A small image classifier, trained from scratch: depths [4, 4, 4], batches of 256.
Rows from block 4 of a small image classifier, named by matrix and row number. Rows with one number belong to one channel. Each number is 500 + 50 x the weight over its row's rms, rounded and kept within 0 to 999. All counts start at 0. Numbers have three digits each.
After each channel's rows are labels from the 100 images, of 14848, where the channel reaches its highest value: "patch colour" is the nearest of a few named colours to the mean colour under the peak. Only what is clearly more common there than usual is listed. The data: views of escape-time and Newton fractals.
# convs0: expand pointwise conv (model.blocks.4.convs.0.weight, 640x160x1x1), inputs 80-159
# convs2: project pointwise conv (model.blocks.4.convs.2.weight, 160x640x1x1, transposed), outputs 80-159

convs0.104:559500500510458535548540451546566482500476538500388552500529500500462451447500500500446460530494370600534450469459505511550562500500388492475500500549500521500560517469500521500501578500537558500488500500537500446421500500694544481567653626
convs2.104:435496553578447540519446442453587521601532548554540520500505500572567419500500538500588425455500551521500561428500500514578497442481480535500500535481572574542580578500473457500500554518500484430520525502504588472530484500446500590500610500
patch colour: pink

convs0.192:500529500415521421500608466481466535500521500500433389531545616473354471573469500500500448500500476500500535569610459548500610450500500603506483500407587466500500500500611514500500500524500515500500459500431485429519524478585543510582500597
convs2.192:493509500550595626500463500520483503500597488485500554470521469457619515500500556430443580556500477482415537507500442455547363500641538433502518500499526577500465425480384516527558547499566479464460422500500500602466423477500549553500532437
patch colour: grey

convs0.473:520441488563414564507500432479506500530500500500494497472517493536493475345502500500562500484555557500451491500500456423508500500500479508500481579454526500545519633583479491500496638503544429500448507517500500484344500487555500429485531557
convs2.473:425521523500500454413527500588605500500500541571500472500471415476591481523462500500505577512498464454500470452450608554559558500485417500337459500537420500500500403468550618500471404500500514430624466500500503500500543552516551467584500500
patch colour: black

convs0.615:560477493491549478597457477500430497445455452500500516617377705469500491500500538584422549550500446519515423460494482500500597410398487607549500447500432454430549543500553433500500500535500552567500500407484500500527455387483500500489439525
convs2.615:564500500502509577416500459464583418576500500580494490500423550500540505493541500500500473500407500484556455450500536500543500577500500500500500531593510564519500541414484452517500500470543500524484508559500537500500485378426443542493475412
patch colour: pink; white

convs0.612:447485516500526456500500500476512500500480500523500559529445500500500492450553500425500575500500552522479500581363505518581500500565500536546486500500552547500490510533363472513415510434515578500519422529537500622492518552429523500484500498
convs2.612:500533544616528506478500584517500529500461439424534500482500457549561586521532450478538500537542532500454499500363500500500385564500500474500452500500495552565531447530395429500470490500507530500479454542500500539500452480500559500498601500
patch colour: pink

convs0.380:460531406500500381416500563505494507488453500568491543500533395487500500483432429428449500551500412453549502500544504570424522442500500500500605433479571557436509500562491565484511456500563592383516521495451359500570486565513500500500500500
convs2.380:581494569541500605500434445452457500500500500402501450629500504500500390602545486622464500430493535556471500500560475482564500474488500500587509500500514500494500500529500465500532500500500526604500440500422499427456500500449573488500500500
patch colour: black

convs0.320:621500446413565500500481393586540500606500500595553501500503465500522500470500500467460500500500500515578500510500500453500500500500582362430531605525467338534453525500500500506500500500500582500475575500464500500448440525500500457461452613
convs2.320:575500485500536522481500391500506441601473548612496500500515500503391550500475500501602500546430425484547491573557540547570544500529538471500461502538500412497442506500591569500500500467420519500500602583559517591561525509499500557587557546
patch colour: purple

convs0.370:500561500504535560515500500538500460500419497437500582500511500459500500445469590500383455428511428615502516516533525443500469482500500471437500565537461487500500538494500500675500595500500483457621374501479490500415531470605503465500512588
convs2.370:448397535508493500446470489500500572524500483532593472531466506500500535449465500510500519475500619407491544454500498479567500500435500479500579500500547500509511500550500446372500416595500454567431579462500559428500426500404500500438522411
patch colour: blue

convs0.402:500465502500500444500500500395459442499474500500464500526500500541479500500426500450503463500408543500557578500500590500609500459449457642541517334523565504511500500500572500422523385500403500506566449534500396438579500474547500500487500500
convs2.402:500500500541500500521502500502553390500432553500500500408438531460583500542542500567541548427366649500467500462457563478500539485500435500433452417515500521500537608418687507500434471459421438410500500457504500500621500500500487468475446500
patch colour: pink

convs0.139:471594500500488406500449500533454485500485463551503559527500534531490594536481496517420500551555489500534519500572500547439442518434490517584527500489514481464425489500500475602500357538500472427520553433423495507500581500518491399500376422
convs2.139:464500500500500374501435500529546425500468436473518467542541446431457397508398463500492422500466573500500568466494457446481463418558500459505534500478502457526492579499500500503441562503452500474527560483562481579500428444467500665500549646
patch colour: grey

convs0.468:419474500500500450470500500426449500536353500500514633500566490500500500539444500470531500500462511558500595500469506500521462459480500500452650505500528550465529452579452563500453539577495500443629432505485390525500595571541534466500602449
convs2.468:504500528529420588477500398481467487546500517564571542429500496547484432472455475585500372440558473470458500500500500471406557463558500500501500608521387560500500590640464510500500500437500500500432500526541465503528500501448499500485482500
patch colour: black

convs0.533:551508446537500500386478500504500500500500473484536472486500395500506500475500500474500455483665563430540498548428362466500443496576556402500536575500500500500500506499403500418517584459587500450500542551450552528386421530430402500500492500
convs2.533:466539525551500523500500489512514391475446465537500500500469500468479458563418583500528576500395518500500467436503622479576535521443500570500398456500500524523503510500574460500450431500485561500541501519587439441625504500500641500500525500
patch colour: black

convs0.340:542544558514443498490406480500563530411573543490439500500569600505500500500500601518500442578486463453514500500507500519510545514453500546492397503500466530497500538414500430517536484504500465512563464551430574417428589451603519463556522500
convs2.340:517500533555533504500500526480471396351484494406363493509563486519448528485552500500500500480500525537508500484500500500500499500500571500500473479513500424443418375451500500500473504520468478500525429424316458500500557616549438500555527424
patch colour: grey

convs0.294:500519521500500500460469500614500527500500500500555555500532397500463481494500543414473461635535418500472500466495471500524500515614543500500592500500610585459481445564493631488580518500584503500500480541419533588456430500567515515473584565
convs2.294:498500500469565500500432482602500500500486500500502449544473500500498500500500500367500500640558460436521451538500445404429541466500500453388500500435643523476490393543571550473521517525494424517464477500340477517500484451488474415526500415
patch colour: brown

convs0.406:500500454467488500484500468536500438482500539500500423477509500500421492526427500465500411524500500500592630535557500500466500478500550500474511432500558503544536429443535500405500500519500500444586509455422454460581500588542469500556591544
convs2.406:413368500447480594442490501500500547500465543500500616500456522500598431451500460571590536478500521509346436472446466528455500583569515451547500524500500500512511542537500500470545465528500515558475522491576500593521502477399494500418404515
patch colour: purple

convs0.631:552500542538557608560559394565470441500500567512388557562376555436542485498430500433468500540500420500517431448500500451566591532480380437483352562500448500544516416425510500501531500500532611444500500459571471500503479430525572558453452545
convs2.631:429500500504480575517479500533500464500491500454500552464387636506628500531430558462506500506500525500420500529390500505542514484463443556531455533434510614529559458500500459508481521575456498455520500500500501483559421439453523500513605513
patch colour: pink

convs0.488:465445466651460535465564474464500601500451500549500583568500480583500451446487485500490468500534520548486546520434423453523504414482422513577500500479475524504587485500447500482471500529500500530488475521538598466500503394513505503492500548
convs2.488:500530500485413543500440521500544481500500500494500494500500500558510508500340500500562500449484558500450500580465500500500552473493529506557500592384427500577500645411500459500415602500498500500521539460523467429435500500475500414543554500
patch colour: red

convs0.146:500544499500522533543426507540593500542500546515515564393594494481464500500497500434420405566500355517547484500510494482500566465500401513409496502500488500445491500500474632546570500500527500377559511474461489564512538555585491514595500553
convs2.146:510500437463394519500490500569568414571518468500449500500505497500479518500500548407500541500503500616527582561500455424416554470450500486500518500472437572536522483494389468500500497500589471400585449512455500488500448520601519484461538500
patch colour: black

convs0.255:515552500497417500528463420500500441441491511600413500500484543435468509465500613449409470500472441620578521532557500460539500500517500526449364500500500500529454500500484486540457500481500460520587365500500525525469500500500442500569461500
convs2.255:433500604538458500500508512500500528500500500551568510500500499532568458500461500538500544540500656500462500442449500538545444471479466514500481623500500534457506563432570500528500500500620500587583500438491500500500500500474568500418452500
patch colour: green

convs0.56:500532458498500585573416378650500470586548524591493522476500471500555540500564697471500500492500402596462450483505528442534500628545524449392436616526500470500528527473500500555485660462543602500502499500500546536533500500556552500500491563
convs2.56:500569398529430432451500539500564573390500500331450489467500500584500561481447500500500500437500500420500600500550492500505529466453500535659514500429438467509502500468490500566500500583500421429599465511409500454410500536500412458419500482
patch colour: purple; red

convs0.405:509556446500500500506500462500500500500500554553483500473519410500521506502503574431408493605500369500467480500503550432452500534540500458344471500595500527520500376500500696574500500477564500406586471500496476500544486500500494493577500508
convs2.405:472500550570500500596500430500503570580500500500501575500568500500588473500500632500514535423523465597500556500489470500486500500500500500500500591435508500534588528500419610540449564495500461394501500512500500443500500499508500594500500479
patch colour: pink

convs0.606:503500460473463488518500391500500560495526565479522528409495500547500349500410500500500433438540525581527662479522500412410500485507479502549500516500485570500493494500499500463525584500446485500500452500511500417482458500529448533392506500
convs2.606:462498500500491546442489441500582502500469544448481443419528519514519439497500500500561442500524616494560500500461439514500530396500585500519500500397502576549443427467559409500548521545500420460462463458500525420500500500557500500389500500
patch colour: black

convs0.610:455571481574432441369500551500500564500435492500500478420567396500523500326500470498463438510600568500517500526538500546500345480545500500502496500500526500500500500477484451550447500492578396396577500541441547558427500525500384454482464501
convs2.610:483419500516479507512500538395568426500507481477470500494404582568540471539496500500678574391356538465498500500494500547488557493500475500500451500500500462500536501459500505428442479540399586513449500500490459500500475500606500603477497500
patch colour: white

convs0.179:500500500475481578468445645447500490430493420499500500500500500457500521578530485492500500521458500558388461509500575493500500500525417559483470500534524535503575500500500454642500463436511463500500396500544463600526627500458593471487510500
convs2.179:534440576530500493512410503464553500517513461531509527500500470403562500573500517589459500527474474491349500597482500500467495614559500553473420571554566547549557468557505535585432519500500555463419443517581476500500561492439500500500404523
patch colour: blue

convs0.215:493500531381533496529616425577500456500599500549463500500542500518411474595529497500496456560500420567489471482573557500518558547555571500500478540500579490418424418515482658500593494500500593534540530530500500500500507584543470561519546483
convs2.215:500464545500524566500485412503507500501500507496500435400453565526500511563509497545464420465455500374539578500554528497500489489571637560598568500446500500474449468450500500408604500463437500500529546565457411500541505523541500500514500475
patch colour: purple

convs0.235:577568538483450474500454411594462463525500491500472500520559440521525508500487556479500521500500355570529500456512546554453540500500514516500500500541504466500500443517517713447500508500562500612534557567500500520498500500562594541593593500
convs2.235:486419579425463553500500540481507402397524457500467475500500444568427500579532500500499447488500435410500403500512500547500529499550546450576500457630504455500450573619597589469500456500472451496440455500503504455430563497482513494475500420
patch colour: purple

convs0.309:442564500508500517557574457444522552436500500523457500553600466500484536604522495497359500500506351489498500476636500500384551427528426510519494476500502496500500304567456543500500491588500532500508454526450503506500588500500495500480447500
convs2.309:500449500512465559500500499500541556503500500487453500411500569514520500519545500449500574614500500500586500591399469493500500500445518513500500433520500570500529500500569487500494498429482561479500500500500492500467550464610511384627439500
patch colour: green

convs0.557:500534559500388473490427469559441500433531500500500500510500500556522547500534495479500451500436532423500385500507500525590500500519509474500544488460500477500438500500500500482590482438500367500439490537475615392500500429594500434500500568
convs2.557:501566449611462518469437467572456500464469474414500485500597500465500492500431491571500559500477431500419448486471500517416489500500493500586453564436500541508547492508500462553523504364520443477524609471433448367519581450558539546454500511
patch colour: pink

convs0.275:483500425544550483512500449500500592511422555500400568562479500500500430548500593470386468500500500500510534486507448459500507479468500500500436534458387500500554487396443546528500500590554625418613500492500492500423443479500527544500520579
convs2.275:500430528430464452500535547456404467538511474481500405484489500481467591543500440507556500500500500364481500500512513497546464579456605556442551458500500500559446474492574505478509437500478459651500594491395500500580550567500536422576549405
patch colour: green

convs0.448:460459519500515502409478453500604633500519500543466500586621425604500500504555476431507500587579436554483567408477450565590418441558500500477500495508541500500478500571500500460588480556533467551500469635446606518441500533508500455438540500
convs2.448:592536465556500500500438500499500500508456381498500437551415500500500500500500552666577540403455495500509452587534500516455579532462480500538500434453472505569545603407500500521442510487448529496500522396500486500560500424513524520500479532
patch colour: black

convs0.114:456547493397593573500610407500500462511618500500437499500461463422444500500491500500430456500500500500515500500618500542455500500506500457368525433568480500467447500440500614486553500535500571443500516453500418589500500500555469500500456556
convs2.114:464466577420500459500442471433509535500508455408580376465567614448536568491500379500500448391473500489500576505586470500569527472483500587483500416500601506500482542553543513500595504517434500498473548539393500500500501500559394619599500573
patch colour: green

convs0.50:516543534521460500538426500500500420471477517567397463482500566478503517562464574503502412453418497500549452500515500507453500521500485554486381500500500498500477500405500441522500476493500445511500480500500553419469565358577430497472553500
convs2.50:500600498589546500407500493538415500403500507371426536453503482470500595533500560506500448500473486445500500474486570525500500518500537493517500500500500484500500359464524412500548536480469517500485459500500423512489577564538576470447548411
patch colour: grey; pink

convs0.608:427428491500500500479563560376466616500392500437437568473473506469614451468595500500484547419500589500500500500525538540544500500510460519554458517488590485500535549566524500500501500469500439500500411500582505543500476426505500425414500500
convs2.608:475500500497588567500500500503389526425486486369475500505408540443500505572500493486500533360500525609496401500563589500500555500503500476595380449616500500500500427500500412527526503500398500442479500500500413500519475500500500500486500500
patch colour: black

convs0.199:533500478500557446489569500500556478500585535482500504500556461458415500500469544410439410547493439551531514506500500568500500545500511451419544500490480527500422318456466642471500536525516609411586465535454451500566492602575500500500507500
convs2.199:430493500500533502500511459500542581526441500527538500465500500500640522500603500575500518512491535500489425526470500534559500500492500492500500500500566439562482558480500500500566441416500500467387500546475540513500459500500500482423525466
patch colour: purple

convs0.618:484500533500531500500435563500500575350455500500500468605562500612540479438660388554525500500500500447541454461482547529617420500491574510487532500475463403433443500574522427500466500453500500546509511500442632466427500507500506416538443500
convs2.618:513500500550402500520409541461500500391471500500525492479557500490576570423543467500500556500500566495446537500551453502398442523500500500594500523436500500597500500500519363638419481500449500409531429500458500455500560500500500381465526408
patch colour: grey; pink

convs0.28:633556448500580530535476500575575500519628500646500428508425500523400503500481579459496500500562500418661500457498500500387607453441500470552417551545449500500484551355500492410500500522506591517470500475500568411444422500500434500504473600
convs2.28:500536510385518523463444415534500427500609541605500530596599494502435610456534500500532500542413500586549403446609525467551477570607535500436517508547494449500500521479392500570564500500529489500467500536442500545500590560500500541561500515
patch colour: grey

convs0.388:555491476500446535589455417556524449500537511500495500532494500463500434581542561500500493516427500543565411521671526588500568451382533504450493483455500491456430472500592530500576500527429501565511458535465486459520505539500471575562517500
convs2.388:500433500566454543500475578411484574463404500510587577500498500560608500366500384519576466467563560530408500493378397457538381500595500464564519500521521500505592500500410520535500504500497513564453447538500509549430517499500505490515469500
patch colour: grey

convs0.216:564566500486500420382525500512530541500584556500500469461537430575519493417581474407538398500591500513573466508500500508557500594584575500514519502590522415518449454480500478506546557518520485477471537556500573527461451604511410494500500539
convs2.216:459444545509450556500500500466459482466500447483553490533433641473490443537439507500500575492500500517445504505477500482500518500466417660504476500500458579559545581540563533523467501495459546500500500500571430519500500500550508473485551505
patch colour: grey

convs0.148:500500500500454546500466583483500537589500518482561546500512500419586500528519508422498552550559489531361500523462500500581500557602449500442575572499571591506533419590500522530480500495545455500537457527470409610548483594421500536500500375
convs2.148:434500500500539487421500566500499544431491564500500517357500500505500514500540436401495500513473527500500626512402500455500440522572500436508500500515583500516484400480500507524545459500532495521570544500407500545500500583495536384500500395
patch colour: red

convs0.425:523500459500542533480527412627568500537614500516436500500526464430477500500525596458486500585500500542500459502597514500420500593540500463500461500566537500436425464494520643500566517481464605517513479500490474500500481589500537500500500500
convs2.425:419389500500500500500564500371492500482500500462500477500521590568477566482500390597500500550545590500510509438500541511530418518500500500491500500416500500577404500576540500461564500507452418500451557500500555565517491500419500500489500394
patch colour: purple; green

convs0.34:500540500558397500404458500500576602500461537364426500478500500475500500466506500486416580478538500575500500500451494467500433500570417500500480607512500606500586500500366504498521500493500500376500500500483463500500500564500489500475492520
convs2.34:469556543460511500479521569455500561486443500527518589443448434481462500552547568500403530500460500603483500492524508432500500538565547427500500500500500500509556404500370563570549429542529510500506500560512500549543500618478500500433457533
patch colour: orange; red

convs0.629:541574435500500444500500456533561553497530525524446500473459430500528539377566446497500365491500500484498483527500500523496500582500500421463434609567500423457500500500478460500561580514551491450461517559494595535500410559455381522470503538
convs2.629:449507500470500547558500538471481482471382395500500544500450629485511500570500568584507536500416513543453556464493562500500547442500500500545528393458500500602556455566500494478444504532434500555530452458591409526500500500553535558503571463
patch colour: pink; grey

convs0.183:487426500569407586500450500500505569565416410453571539487478576455577486490500518500500587411500471500434600509449498411486500432454404488500517552386474500500621609500517500504414500531500519446464475500500500478500524500500487423525494596
convs2.183:500500500480555397500500580550500484496500573554500500486528500484500532544602463516500493477521476381582562558391455519500500435500500531438549444624500410452437442500516588380543438532479500531531513500500454461449489527449500500500497388
patch colour: blue

convs0.478:500610474510500364489500485439636453484441465443476567500497438500447585519402470500462427442500450500547586488500500580474512451431410500581500512500353500456469398500484494477500500500554525500600563500461440465548493531521439500416459479
convs2.478:571397531408476615500500485583500500604498500480517451533461531352432468500441596550474595567500449500500427500531543500565500630531492567500370469425500530500477512470500604478550500428455500500486472473500527522456492459539507583551495584
patch colour: grey; pink

convs0.83:482588456500454486500563496520512469522432517500410506500411500383543431500500500426500500444504490545491500501511500500494500500500368551480363488477508590489500489442500538510434535463485570328500500466557500556486500451548458500503538500
convs2.83:500395500429500393500568500500418392492444500484486500531500500548395558500548430529500432501552507368579433463454486500500500485500520524509500500500418387533481576571500531500543518546533500500457583500500500500500500553500455500554500500
patch colour: brown

convs0.194:500500500465500472411586500545511500500573500470437521500560500453491566482511444386500503579525440523482523523500566500556459558500500499425500545500565516500500455494500598488479441500541500419500500554461435500500480726500458558497474500
convs2.194:500500530500549584525458555500493500496506455500455500517500510471500475472459552500500500500628469582500465497354436409552500564534380500436501579408426605477619399500397565500500500483600500500500500379500440556397442540500528561474500503
patch colour: grey

convs0.143:556500500500565500500513453506482485489500478497468500556556582480500500500500581500402476592448520500496472434653489500558581439381545555355481454384500500458511493485500500467500507527500472464523500472503458500498559561513500500500313500
convs2.143:464503500425581500500544420500500453500630500570406419437584441541426504504524559500500500501552412500547642500571500554438560500551589503500536419540500457500365510500500566500593439500408500408500494554394500470541500589500407500497524488
patch colour: green

convs0.434:441500605546440540541500512434492517500489598500549531434548500447564511500500500500500488506573500500500500436500500500455500442639494500500500625464495585578535474500404449500553558474493500488508476500547484549500515505500492463401500500
convs2.434:500548588396500470432500584509500500360591588395500473341528430521500511500559500463503500500453564500500500488500466500518414498518500467496603576469579511500500500500544529500581500553500442500522594475500500531488533500430487387489500392
patch colour: orange; red

convs0.493:502479500500500458538375494472514500468603561500500476500519542551428500500500494564500458500492589376519500508445467470482444500495582506556466500433459500500500544445501384451536446500513512509500573500452571500500469481418389504500549422
convs2.493:609553500500520439500500500500391500482593541501527423424500446500444530500594474500483500493500528500611523467508500571500450573500570481500502512500500414437413440445503445402579503452437500523441516500437566449484468545455436568500441459
patch colour: pink

convs0.539:395525516515463479500500536500500585506500566391447500500638395500526437476512500474513503500500521500491568432549522529500425500547595419382577546496549500422500431580394548537562528515499409499591405620519500512529556500500500500500500429
convs2.539:619485444501567500562479521530467500476459500545500439577500571500519500500519500620500500415500558441519479500500499552475559506500448609598500500539500469544489500365580500500451453531484561500410500435549526418572423500500458553500447529
patch colour: black

convs0.8:555500467437500564653507500500500440500535598580462466500500551446457423467536637457488447500512469621539479514504500500500664471500520500427500500500479444557481580440549513498580500487500507500500419539560500461500489500692500500500500517
convs2.8:495441500561501527494460425588483477484498520440425474514411535500598474480441594500580393455454500500465590431447500456555470464500430438509500528500538500612500500500500426542445580506567500435592455566500535508513500500464444500500527520
patch colour: orange

convs0.327:495597500500372391413379500500500500500481504439490561455582553546500500500500452469500444471512550447500500514500395500560500504460500477556494538410500500502442500559500500521500454500500387500500552443399509500424532463529468500500541500
convs2.327:577563513590500452401549500524387539446568500500436419500637500571538538500500436463505480463500500415598500500419524520421409491500500500651508500458455500500500433500500511500500467440540422500463500500396500385500512585546500500500500451
patch colour: grey; pink

convs0.154:524495517533583521500477498427500500466481494500550484553429653500547516582476500500500500564475500505536500433500580543482534464500449585604447389500440500500497500512515447458468404500500623541500500500522500458591445364475500563426500500
convs2.154:506557524500432527529500500500464540503570481467460511500576444500438484500500558501458502500504478500502519462509502500500500636603500530390500500545517500542514523517387513617556655447487500549500408587540578523402562527451437512561500500
patch colour: black

convs0.518:531499500607435565547500500500500533444430427500507573576461586498588500465511500507514579500500546500500455538457527500500500500466377500500500515476467533474538533547498403500411500500500438506421515445577564500496549500464500396543496486
convs2.518:500500500500479564500500411533500461645511501500575500445403500481508428520500500550500485430500470500416515507500415511408500522500511538518552528500580568500570608552431500500480570544457580500500545513500494548516500500500500500498500521
patch colour: blue

convs0.476:500500530676419522500491590466497568401514461438509506514500505573562477391500492498457500459470544420500500500507435522500394500491500461534500557500415500500449492540451463580516500525500470500536544500440583522393604511500371416502477492
convs2.476:526606506493487500419552500500500458392500445452500500402576500494500541421500536535540516469552538452550543504520498589528423549500500500685542490513480500472467381469500500467519500460517473405557500500370491475466582598467500450466530500
patch colour: pink; grey

convs0.314:391500500500405494405532519488511526590500500510569565393549427466500500500411500437500577500505500500366500511427500500494406451617500500500563500466617574518500414659443551511558500501531500525498464500500500573469449519483500513458571470
convs2.314:413474540457500530410500576473500476436528558500488550421517395500479500500500474500479575500500500500422602465500500481500500537558562453534500614550521553481443384500437511500554479500570458560500550500500500559506495595412531372500500377
patch colour: orange; red

convs0.160:523500551452540584566500467500500500594581481547500543441500560390474500571446586464500566500488410541443531527431500435469500500514504487431564524410534557496593496562500524500457531452500622435421500500500458500500500450500590500591566541
convs2.160:496500518639500500437421537500500505374500435500392453500556498557532541453551500500472500486580532482500551472500500563486500507500544565496467481500427583500500532470452466553495454505500440544569490598438500500468572500464406487564453508
patch colour: green; blue

convs0.103:500565457483549454500593448515500513500500581451346451509592441479500502542520522500428468500500458500590477449481574574500525511507471481502578448577500507511500500531493500472584500500514495483500532565496478492524569595539456571500520477
convs2.103:500500500359531500600500501578538500500604500500467440500550493464500480500558473500475391552500453534500570500500500500491429500500471497476439500529513500517435500499617596463606500520528508508563535500469500500500500500517527562500432500
patch colour: cyan